A small image classifier, trained from scratch.
Model: norm batchnorm, widths [96, 160, 288, 512].
Data: trained on reaction-diffusion patterns (Gray-Scott), 95000 training examples, 34.2 epochs.
Rows from block 4 of a small image classifier, named by matrix and row number. Rows with one number belong to one channel. Each number is 500 + 50 x the weight over its row's rms, rounded and kept within 0 to 999. All counts start at 0. Numbers have three digits each. After the name is the row's rms in percent of the matrix's.
After each channel's rows are labels from the 100 images, of 14848, where the channel reaches its highest value: "responds to" is what is common among them. Only what is clearly more common there than usual is listed. The data: reaction-diffusion patterns (Gray-Scott). In brackets: how many of the 100.
# convs1: first pointwise conv (model.blocks.4.convs.1.weight, 160x96x1x1), inputs 0-95
# convs3: second pointwise conv (model.blocks.4.convs.3.weight, 160x160x1x1, transposed), outputs 0-159

convs1.110 070:485543520571504442494452502423440515477459516564479461545518540483532553450471549515560507432447509469512486491640466472477576424470574512459522457489512466500552612588501494514498429547475537421565543563494568423551465519502348429501511448486490488407516619491465504545432466477589525489
convs3.110 087:510492426540438545547512517431453463462538472469512494488541537528526447465491512451509578562564568503483576483480536450492552467559491424523537393572486526587543605550461578505463642579492449474487536580535487484558516442446539477494503420507556557523555430517489459506491459452598455551480506506409538557512467534535452551482467373435507530488436557552558513430458523579430617423466503494529533491484541412434538483504469489462470510501550476497490660418546508447527426508428457
responds to: feed 0.058 kill 0.065 (28)

convs1.5 099:470454545517475546465525530409474533503483555473505413544464544471508420452422569577498473519567520480533453445479591560559493578452503521608416556403588591459465475526553524543482502553567550461426514507420492539508599588410509458568448490454520517478509464463556509449553508543471444472
convs3.5 103:502500444418514480395464500551495511515470394495534458472492486495547455534585518463502535488488541537568554455460578493388381523404552371465551437467432489495506534539503511497511444539467610501489466469452464491467508534517437546534481508515556517543475593520500489440546436471482504585525499564526519505518453521446646474287492484524444515550548545477444459500483578508479612469470521551541362504459567538552508549493447483511551501554425454522508499434559469481465495466505517
responds to: embossed (78)

convs1.17 089:456508502521546491517450539478501463449509550461538475433451518473493523486494457554529507485536500538500446500515505557546475462486617559472476443476565611480442345550446523447456483436500544511507488550551584439644529485424588475474473474611452458526500570538469615430441450525517455446
convs3.17 099:547457491421547463482544445433520366474472417496503510465527563412451596486515474567473622500530409441508433399426471518484420370525488496423504449500499535473496449506407419442453534473496456493495506511530511485478525437495462519422499534501508563478502509502513540465521484512463453431324425500525503489528490436459571432517472513476478506568597493457485526455554564541563492496468533517492500431443419478490427506501507550555473521569549548351456415505481451553503519405533504
responds to: feed 0.058 kill 0.065 (27)

convs1.29 107:516478485596495515583461533477419449416602491469380523540518538449623460483536459445569466418492549460503499509523546495497477531487493508463520450433527535489444576529543543455511499500642490568614446488346589545514469493458584467487487531506522546511513553511466496556507504454492489536
convs3.29 105:499407570501546506545533530465399484562474470471492555482500433531542464457544479488400513484427511412517450572562559492422530485450484515494606570467419540568602528486477519495437468553507435527501534621531447516490575294525496533455575479436485474521504535547505552555498408503561565490491459505455479529525538406640497488440556554543543488457507527568488494464576469518498536442501488549542468489488528467514547562528513362405471489508506518530504457524486519504521478570457586
responds to: dark (33); feed 0.018 kill 0.051 (30)

convs1.56 096:514530479490500531583519456469478486445556512582520475561564531496472546560432522458349525573490487547465472461471472491423401476494537557566498498573466454600562568523572417391468476622457490551484459440489504465454504425472564521474533503525470430522472557562430451587513554521473494518
convs3.56 094:443525497444457481490535533530474533517499413550579480470428457465446561590536431440454561543435482488497448433500464536504441444415524529447567478531518524465462390474397555488454485514489545447533478474469487446347441462546417424535564509455464450517471514585444452506567478416501477514543485488440562551495488459443455464452542436537638499464500456510573449494461532484519466665554464507468529525465509455434571484478403577441520477557479510535475474408401540503488443500530536
responds to: feed 0.018 kill 0.051 (30); feed 0.058 kill 0.065 (26)

convs1.111 108:485594489437489486477445494463531507518501473517500469532499507551536480525543467426493493476422391556492511483474521487603531547510482551496581509498590589593542467443578618435452440483485537564377476521469567538460509447489473509565489522490515497368461455523532445364453500548478438555
convs3.111 105:520402468468494562487550570409484556546490490450533617439443477445597541462483417470465574517613453518478594571549518501542502523488395527521537516522539451535444526496450517449458489397466548456528524532501501561463516392562587570465479437469495425441433501455516572509451540554619410530482525462493498444517428497482465539414530462500536447464542568496496609469529598508534444528514490488496541499464454546505496598539521531481371472518499542465501486455466504416563457486501603
responds to: feed 0.058 kill 0.065 (30)

convs1.102 090:557493532406446396469580389489455486471572510434466523560469499470532384559561598553473523406566419509481424516505510402478404506512543493519457511498456486472493475507499446492515496449498513476392518495506522546499493405501494455442554500545540587462589500440468513483580560507525476406
convs3.102 089:456556463605536557569530555516543506533520476559518584486501558434580559462513502502490484462543531546557529471519432572502574469554497432524590488515575499473483488540507430421568452593511501481563498567437503596457552488498533444469486532482461448446461498539604461517517576626518533469520485571514465522500438483547580435450488513459462568448529463480418623483481533400421510454524460519415492475535594618507423453459573458473420472418470477494483546540538503559429463495533414
responds to: feed 0.062 kill 0.061 (28)

convs1.148 101:489482536544436502530523435490413442433500483497588442503568521514511477503540432530473481398491483613476556500481577495579451428480468497552633550492556446523510416528449505396453487498476429446501472504429496502535503488418403519509531441599434521443517502564522528492470609488567509575
convs3.148 104:504552574561513502522441480557514484420497418536540426529550568587459524433548479476463551549496490441585580574478533436535501518440421529526512554466467511512493537555478546495459441570425465607456557475494519463538492477594532488458527423391462587516569533537531484600484513525509442456491459414501469502520466551506459461442476403533507553429486539439474501544492508435495446502433389483536519523525464573348548565592466524594559566465525427523460482559518480463482502592414499
responds to: feed 0.062 kill 0.061 (29); feed 0.078 kill 0.061 (25)

convs1.135 111:487421497502453471468552626489515452515458524525520537507465403549509404515555521456574533488459618445435536581510518513548484497579550584557502536515504479436439587544510514551546500506523507436482504434495446545540580461552460492530488464447528585555432522401419535450532578502422588463
convs3.135 099:535513520367462522476529426575495443531599348502498489504441485447478496530452497484391468502594453447508445506584495517501592620492508439448495544588490455530430395550473474490437459458426480489463511545521533420545509491507487494474465471514523510507460492508479453526506558562526587552408553505441452506491464489597466452488454537444488551515533536552491551409487464412488507462432548577536486347587494512502505510532486504507429563548463482566404580497441511495454576443454478
responds to: feed 0.078 kill 0.061 (27)

convs1.53 105:476529523504510449569564461510440477581457474488444475446529472409434439514517475519579493608447459500475547503480573473545517533464486496469497574482470580527507468473478521607403528438503546484510500455548558493502578542564444476455467614550469506530543498553472573327546431527587445530
convs3.53 106:523518587477599498490555420461546616557587471528514521431525491565496447532487485473543539539480502499528515486543520550489570511507513454576557468499524583547474547533499631491560503509518530482548519541616473608473558372376583612475354443433545533478492456548566478401521475592531513484580572508533517456475448534549531545507571506534510523496500577581521503513527513484498522551495525551612441552484483514521538522559493488535503441520465602552517499461537437522502482535518582
responds to: feed 0.058 kill 0.065 (32); feed 0.018 kill 0.051 (30)

convs1.105 097:479529472552557528477543500503492446516456508425445495496475518512462473577563467583575582425443466542447486514484537425558604504439512481508515505405434562494533420482579436471551521321516528493459453516476435501476557492448445480543478464554469499500643456456461462472486448473469406516
convs3.105 099:593647564481513482460543445429485484621613428510538454586526514455521518487461533449541543556450593373515541552510573408547507518528489489517455553480506528519438546487452552568493520527452555536431564543483457474583517563512530549518493473567471558540556520494558498468553509454538530495558600548455570485483536533521471566478547564537454500481476483526423533408494468507450479528424514499581516522535463538458464631585570454523524511461424554534466520557605453553470520557441447
responds to: pastel (35)

convs1.145 118:472442579601496503461492547519460414484498493460553503413524534503540452511474466476519473394510466512530426526435557508489537500453425628535480556562459527513530448513466510506425507462454435615510481570470493478542456504540557472412618514509468374450544499498430510513416483575461502597
convs3.145 107:526533453467513480625511534491484554557514465482537505441430474477509490505492525417487540496576462512515558462500541492413475549586401444531521499520470508413530500477588539471488398398478571478628494475456450482445504492529452477425369523445573545481513450439500480606574499454454549530502463538451439491508526478572435489633553468493472558543490497487481519502472501496534436537489539549524543527524541502459415489434369400436555585435494494484605551450447494517523477445575415
responds to: feed 0.018 kill 0.051 (33)

convs1.78 103:516456529491489494504475529516491482507432444493484449498441504551501452456404456351444396492481527534514424448476445505476436510499482608547474484484495539437535686464488505589429540548536525484468498582519532513548514489536580496476484486600498482533409511571497476491604557566553548493
convs3.78 103:535534408646423554518524468523472547391508490471530494532506425435441519552485495570490546537481510477486542530557477445454490498511446438484450440476531526442458461529411443522573571559471563535605477489405444470621535492515583600419482557522512408486509431438484531477512490480468458501560527544513496490507525511484507435551611502510542495567514409491520450508588515438555467479486398513582576566513560507416483501471571530631541520536485530500529458501529405451499548548566447
responds to: feed 0.078 kill 0.061 (44)

convs1.122 100:458456478421518411446507457534465595514437468558475531567564522448417462473486537392592501426528454495539566435467452512427428648471575565462459487492558482534509481467476482471506522516416585498519487491479582486468545537500491543520614414508499461512509506554473483506464510527440385528
convs3.122 102:544487447499427472470452515458465532483449573630590424490510499490348460521590532543524484501558483583430485489508465484494501476479472492444528564469573555464565664459521523455504486533613471527551535508524576492480569483438441465467534594497468493503490502377566564503532536500487487566503522522511550463448458511478490578419463487476481537542551476499536481482537585484468554604528517434521535499511499595573446536470504560546562559507488512406567468471503401463441525410399442
responds to: feed 0.018 kill 0.051 (34)

convs1.118 113:438509477475539588424552458576468527518578514485500651580489515502499463469480442539532559568512473480542436497593555514521476481478507508551514508498603520500505461507465541513490540463510525456595380535584561504438564452466485418496549436520456503516483591530474499415352512546543444512
convs3.118 107:524435508542534464520505457558490487537538477604559533540454469571525492455448551451510419452561507466520523493495479495447560450542569511471427504450524559539481516451491549571461518456405462521527472571487461526364494612642570469530470390482468490530566513598375530484515545552489554490497501517501550473459469465441518457517455531549517493446408471548591516411418552490496484386508537564542491566431524533445538500535474435441586495504416569542594484411515470467505571524510441
responds to: feed 0.058 kill 0.065 (31)

convs1.150 101:490450483578451382459496527526501634569494516478475481486454438582433472538522521463559583586471487489527482452577440490518501480508444519528556495463495497462524535449485496546599489571441499440452524565561476464517479445469497483420476486497399540506459437494507463494516579565585329451
convs3.150 100:536579443524570545557450636598563465566569554493489443468470391483600416442495510607502518506493415490474560551459534506488454496468523494518500464463500470424589435464505444503458463565556458553536512532517489539534522543575537566492488587477491614470510481563476503434545520534521493525547495484534524450488571613640515490459442512579543470498538463496418517513449471494443491579569568545487457493454601508534416464444573489607496467529436490493533484489500521549509602502442457
responds to: feed 0.018 kill 0.051 (25)

convs1.142 092:456538335428526342543392442529488463470528474450493582429548506479453385555446530468546492422530485442535497576448509460548524572471545452552496553524479548493519526482574518509498512466526499513470430433570547459514470471573475480476475518505451466571492510533593451540454494513429547483
convs3.142 099:447520438470463507534579533448493458531471477501526494533510474359419547450498484491484482586471474474525466475538519541509425559543499427560562584486412488546488462544613462457473412537520444486481393509449523460576550472440473530446456434500433489491420498519544474518506493533486472562506446543430402431559631496434585453506471485526539502436574502568543412457503347520535378444482486523487536476570577501512525488473448482550516505457382460445555491516456484442498576445486520
responds to: feed 0.078 kill 0.061 (46)

convs1.144 089:489482485576391565517482492495523451562622605575547518475513483527397504401490461451531462418473529535503566458489479550559489438517430427490508556487484370487466588450510490565482489466401451502519481509487520607442555496473439481502482377497529515518484401468486546534464489461471528510
convs3.144 089:451420547500554521531493519551465482466446480521501493496407551531464525456543512503462595537494453439465594509459510540476410477444488576481517483466529565462507446580533507428488482437535562465410536472463444467465425509480561473485562486585494501440545495420445481387552559567513524461426406489529454559570424536511471419509638542441535465521495544475563611532453405504467468543453505484591552448466600506465537549523437500541392461610485515457447572470483468526443454437557518
responds to: feed 0.078 kill 0.061 (36); feed 0.014 kill 0.047 (31)

convs1.77 109:507463419482478458555570501445436382522449522518483443504463564535577492472439484288546455523483506454500461480401506525489518438512530507518525513554553462535465583560519491514518445484491459473558512460456541460534631516495534484536564486489486509499354492474498541533527515419573508559
convs3.77 103:572525542546521623426537565526569464548569442558458569445424501459483476483571560513518526490521521454471490424499492511547494590437539520498453487655532558481545473456516453433446564511560536508514509612483480534468553532579495422489395523523496450501481459508561593548452457475503512529480535483586482414529529455432442517517519477573460475527535461593484441536327473502466513428542501463489581443506546478459410480464479523458527506454508421501496611542481447544432553500464576
responds to: feed 0.058 kill 0.065 (38); feed 0.078 kill 0.061 (38)

convs1.120 105:448510539534443555491461507427533431503466464422415456468576453474553390485474556443458404439402490540501432495403599443486426515429446511547418476478540552495506510558545501444452531524505542396539555472508545517513448543496482433530528437500491530491502594596546457571454539453501458527
convs3.120 099:520518544539448524483464455499408501519434400447532604466488443432519460549430450571493597561550461528511397512495399484507540477559462602564546482458493500602573565540481488411597521540547491490482510467525524505575529564547479561496530510483489500478512504587464434549471476537472473419469515528578549519497573572556502427505494519500456442463576517556521457434485540497521489486450522500454559530523526526483419535491466394497418578501405580403468498533532517439647538602536475
responds to: embossed (68)

convs1.81 079:431486425488546437443402467437447488429507608442528467553522572560498581537495481469616459557548378467528520543619542427461516508479529527524407536462524558470538523440565527462496489525486512451469481553525561479377537456475533533464467448523492518492525552416489482466605509483495519456
convs3.81 095:429467443484555433526430508471491472427476528467457525517440433543467477373564514500536497565409507456547477460463460551524564518543480465513521495467513571443479520502520515482475578513393514488536451522479535492459500447491385495517489400543440513561572540452533513510525464465609529435539377537489403482484472528414392493513528513607521476508460468514499537513529494565447606514466387538501399420568466551516444508494538641545576502507576436464430429509501529478437492451430530
responds to: feed 0.022 kill 0.051 (27)

convs1.132 103:449471572461564522337431519473507520559499484527407473450550551453502464462464532465625522509607446464514470447483539538436511484494468488447452559419546535476512616449477583474529519512501462505530473501554498422544521500504534488567538455475586496486443484494640504471469392515442530499
convs3.132 109:543551482495519507479659427440560506621482499572536453526494522337473485487465458546514536418446468448438522578527534590481464554526429491486460440498579544430487470544464489455486489483485480479536549409547498506505493465473341463515535529378575500507388495485512487431522461506433469609433464486569518551487480513558486421510469522496452519558445461462524511557448473452442541547498428467456465557501535502501464455433511484481489507520459460392542548504437474481480428388552525
responds to: feed 0.014 kill 0.047 (31); feed 0.018 kill 0.051 (26)

convs1.38 112:450536518529466537520488519508479447519543489501570483469531585480613467510513559465554482413490461482477454429498461527627361529575462515530514553563495562467478361468556509533496469468491519508467470504451569528417578490378461531421597500560510454469497568448461555493520466573488447476
convs3.38 112:500444468535555468525485508568464509526504510564529569559525517576538537481520455643518511476518532525475546348483539480483459526572496480513594436506411508442582572495525419568510554614536497478550432470534487537591556526569421458459454511570389419488544498490531502476530441506443505486437504463516540496384496498509526438464482463522560463457555501459484427542502465398480489486459493513495476565529480519562429414412637533511494485483586437553469595516514514509439498420461415
responds to: stretched (61)

convs1.139 091:420505503497500540444347534488502491462499477527573519435427498449497507559459519492427479554534581515555496471483465487533603413533561451414510411489551513439491440490475563529593503512522470501518483503532447486473603467539543520402449476483449591482490389419540626502470496503506561458
convs3.139 092:520519590450555545464471495444518505377522587471557500607571538514508470478561529465541513468579611467540579442412565440517467540529527497435433545523535511550448417462561498464516521472488502525523569567521543487441593514475470516534519464461564495496616536527477595530504556456474420408466518465468507483409503384495534432453498608583586512515526499458475585518510526475488476517579473497465565482544551510517495546529503496493479427461459493606479437453575583437417508534552593
responds to: feed 0.018 kill 0.051 (35); feed 0.078 kill 0.061 (26)

convs1.28 098:502501553478579515468479424429469469639475527515461525493553507435469461484532500421608553425581444489443444509456454564551463552568511467442530510443503534559456493549573509567479574496443443597542513493468471507525546492509483501461604605496534390497620535522463534468525526477458467544
convs3.28 094:442516464517564495399592529513432494540467555471506508485495593480494439545546459460613584485471452426479482548502465463516459462494487368512410513588505495570537500537560509539668541443454554454500377470552471455511482492421575501470463457521562559470480447571455467512579518446495473511412561487569509451440551474495473515562519473523454527394459445534451520605547476499464577544442548493484534436518475549433593492391508532523591483486476549541494447527458524453549519473476535
responds to: embossed (81)

convs1.121 096:568450468590421407402505383542479437536498480546530454522447498476552406524413495580479458481552544454475458512437543492551468487518377525440456468465535477554445452551427523517417571520501464508515442495431566437434525504454505487519563469511487466458586527491494510453524560503611565529
convs3.121 095:493455529459484587473457488520498547477421557492513427498448461528494454550524505466540497525440498527409479512476515493415551474468482527381429443503504548442476558445545479455409426571560508520518504466540517467519571467520507461483464530474418572568550521508502486446461493441503530528548520561563530616446435498575502496576569441626580391560418458473518505526523519537483450487507626624453415554447527514484539528488486569527488465497598517533556443526534483461469457595564638
responds to: feed 0.022 kill 0.051 (35)

convs1.20 106:437505518554576485490551475589564584441469464539494504524568503438527536558446560515509581453465460502499387531500483473522569506448582447531515463498495543508558524450586460471565559504422513524437496408447535513518449551517559503489494357485572507524445453460470477441520553404527452630
convs3.20 094:541499442560573521483458529466491587506503497522532574469386502435551482364506529510495492454482466421413487564449472434537630367473540577531400510526580587476480454497486560470478496487522491440538542432511433486497498525531590550483544536493470394432517506518482459531420530510418553533372527417577621516517480519484554446503517509549552574525457457513551529502469470488467551490512476529469471423466409491439449431548516517450446513465513481580415514514530523478542395473522468
responds to: stretched (67); feed 0.018 kill 0.051 (35)

convs1.7 106:502454572506460541463534595454461418531382498482523495454531504544431512491472465502532635449659479504473449456583498489513508472512459470482526487483483446452532498495577507537466447513475478492455534545573558530548521549520587509469579543399540512480524493549537545487610516389535593573
convs3.7 110:511617484529397609674448511569456527454522582469473543502515471414520510606547550485400461551522461571429453486571493560480547472500517521537547484541550464463466536515569446497480573523483494468538475539513495487554523504454440478431432481516564532508507597553541505592515547431601667468486554451504443517453540467493484532558579470524491554631518415481502470532534474390494515522503517563449462488469525526478477500478549483484512458449484597459539441481565507495496482508549458
responds to: feed 0.058 kill 0.065 (38)

convs1.22 108:481433582491495395477525580454397501504413563433624435540432592480533476507449503489502490512521507436487484526500462433500588527526538538598473543582519521471508428415512503545438399505427509481427442509443495490434470389483505527475528487585476521511410486440506496446485464561455504506
convs3.22 108:436469504480499566546513462463603514492432475540526562479431482498468445534472485545479556425457537552432542452474419477563496537643536548431519467521585575488492518569429516615537460469509502574543417505445570510478636468464510514445541518521526485534604516458482513496627490447467513515532503589574541513429465534514440464518506481525509569482458554420493556541559511469537486556488562400484620482426586546526435488508527557568603527576481455457494523492530496532555445584509525
responds to: stretched (82); embossed (65); feed 0.037 kill 0.06 (25)

convs1.96 082:524472473436533508558432567452548464475512463456549554462565525444463481491462485442395490521477496465566515473444449434572521500455454500516504523364434498639487513578498517558532441481426455529594477450532516500547551439541557482530401560548576480482482541597458410553504528453492540568
convs3.96 095:413517501542484465494536393489456535370479470533510499507549615516440470522497546460464525578545496489471484531435453493547493514487447505356531512471472463486405507502556530457467533500494446466511584489463418557539461554431517470499559523527593573549596633524429540501530480469452440517512505480460459435445440472505480414481485446458519471588528463518570498493523577464582422418612516494524522530567580541521538527566626526490499433417572585453492513559549470500507538526468570
responds to: feed 0.078 kill 0.061 (40)

convs1.0 104:541504549581455487583595479439472562493452488458479492501489574458478508507478518522420488473477483469470523546563443508517507548507469478530541501486534474592521448536536520447547504482453431578456511442413493471457527425510431588503571525606609495428473560505480366534488516580348533560
convs3.0 101:529525590407472542483576453470387476431540510402402523557471501569527533512496472530460540517602548524494440524432521496400536554507539491529487519459457618646478482533498515530511522420513535493530536460492454529598524521423523517509480594542512519461583517514478531436455614520550532512457596585475476443469472460495459549443599573496416543470591558556516478478530531514573476444484453386459475488533503438468502480545532524370501460477555435457551497515437513444480514493502553
responds to: feed 0.078 kill 0.061 (30); feed 0.014 kill 0.047 (25)

convs1.32 104:546511529570454442453476447534470447474530568497436462535534506452502539493580555379478611503536564439442457519553489464499484510444520608552498484496481508539485534522550444512553439486394541527482465508493512443487518528488521539489536463409528537358459548535421471503650518503466428397
convs3.32 096:455512539479447446464548457510573418604519455500556583473463544464573541568534608562623518443421519517516538442499457518455546474502429496477474442438519470445372452431462538567459507452565472516518502512561485493451557536449398414578472478488512448459521465491622494421566509540543453511504472457427511597503487492531542468514492453510551415497435490541446446523559512527502439545527508379468508544467468496579546442490509484462577497467450551548440483502555582540454551575589569
responds to: feed 0.058 kill 0.065 (31)

convs1.129 105:502528545494452456508515491481459504473490442558454546520538517494452524561386541429506632473554491514472434540599490504493481547410545465532486459487364484456591475457498602446531417488483489501540507565579486492624550508451529568446599491480502549555495531446559484512431486522536400520
convs3.129 104:555520532545505507500538453499313483521512492508519575477503508501481508555545483557447534568515518486433501554571549490572509510357467485432427637552581505497483498623457546486425423482416491518386489484491515538556594455549584522516526537530465474495442542435512589491461549530585504514461488584561473545435456478461435531473467490552588471499506388447475521461601490471608428505566483500535605490532503480544526485493487496529507534580510449491487563466420524500489526466473518
responds to: stretched (64)

convs1.67 089:493471618478496405503493518499473548495524524480510540474451491493536447463490532412481567520543575547533551450456526519541552428526519481531499518440460520431495384510496483466497471476566528487450416448563509555557568564492621601438614573528513652539462490521512536582491561529490520561
convs3.67 097:445505522458524428508594524558522527513471542467638486544556531432575644464501443517468460469561484437606487460515521432527496502569498554374432585457552507439507433509488502522430566450529559541562470530414497502479451464545486508471472524393528547471567529461537454415529494539495459454449459475527509397423473534502474453538456512444478486489478505488547532455495481435506430563471476545454506525504409512520512572532488466466546484632383467500513474535532537507369558589463576
responds to: dark (33); feed 0.058 kill 0.065 (32); feed 0.078 kill 0.061 (29)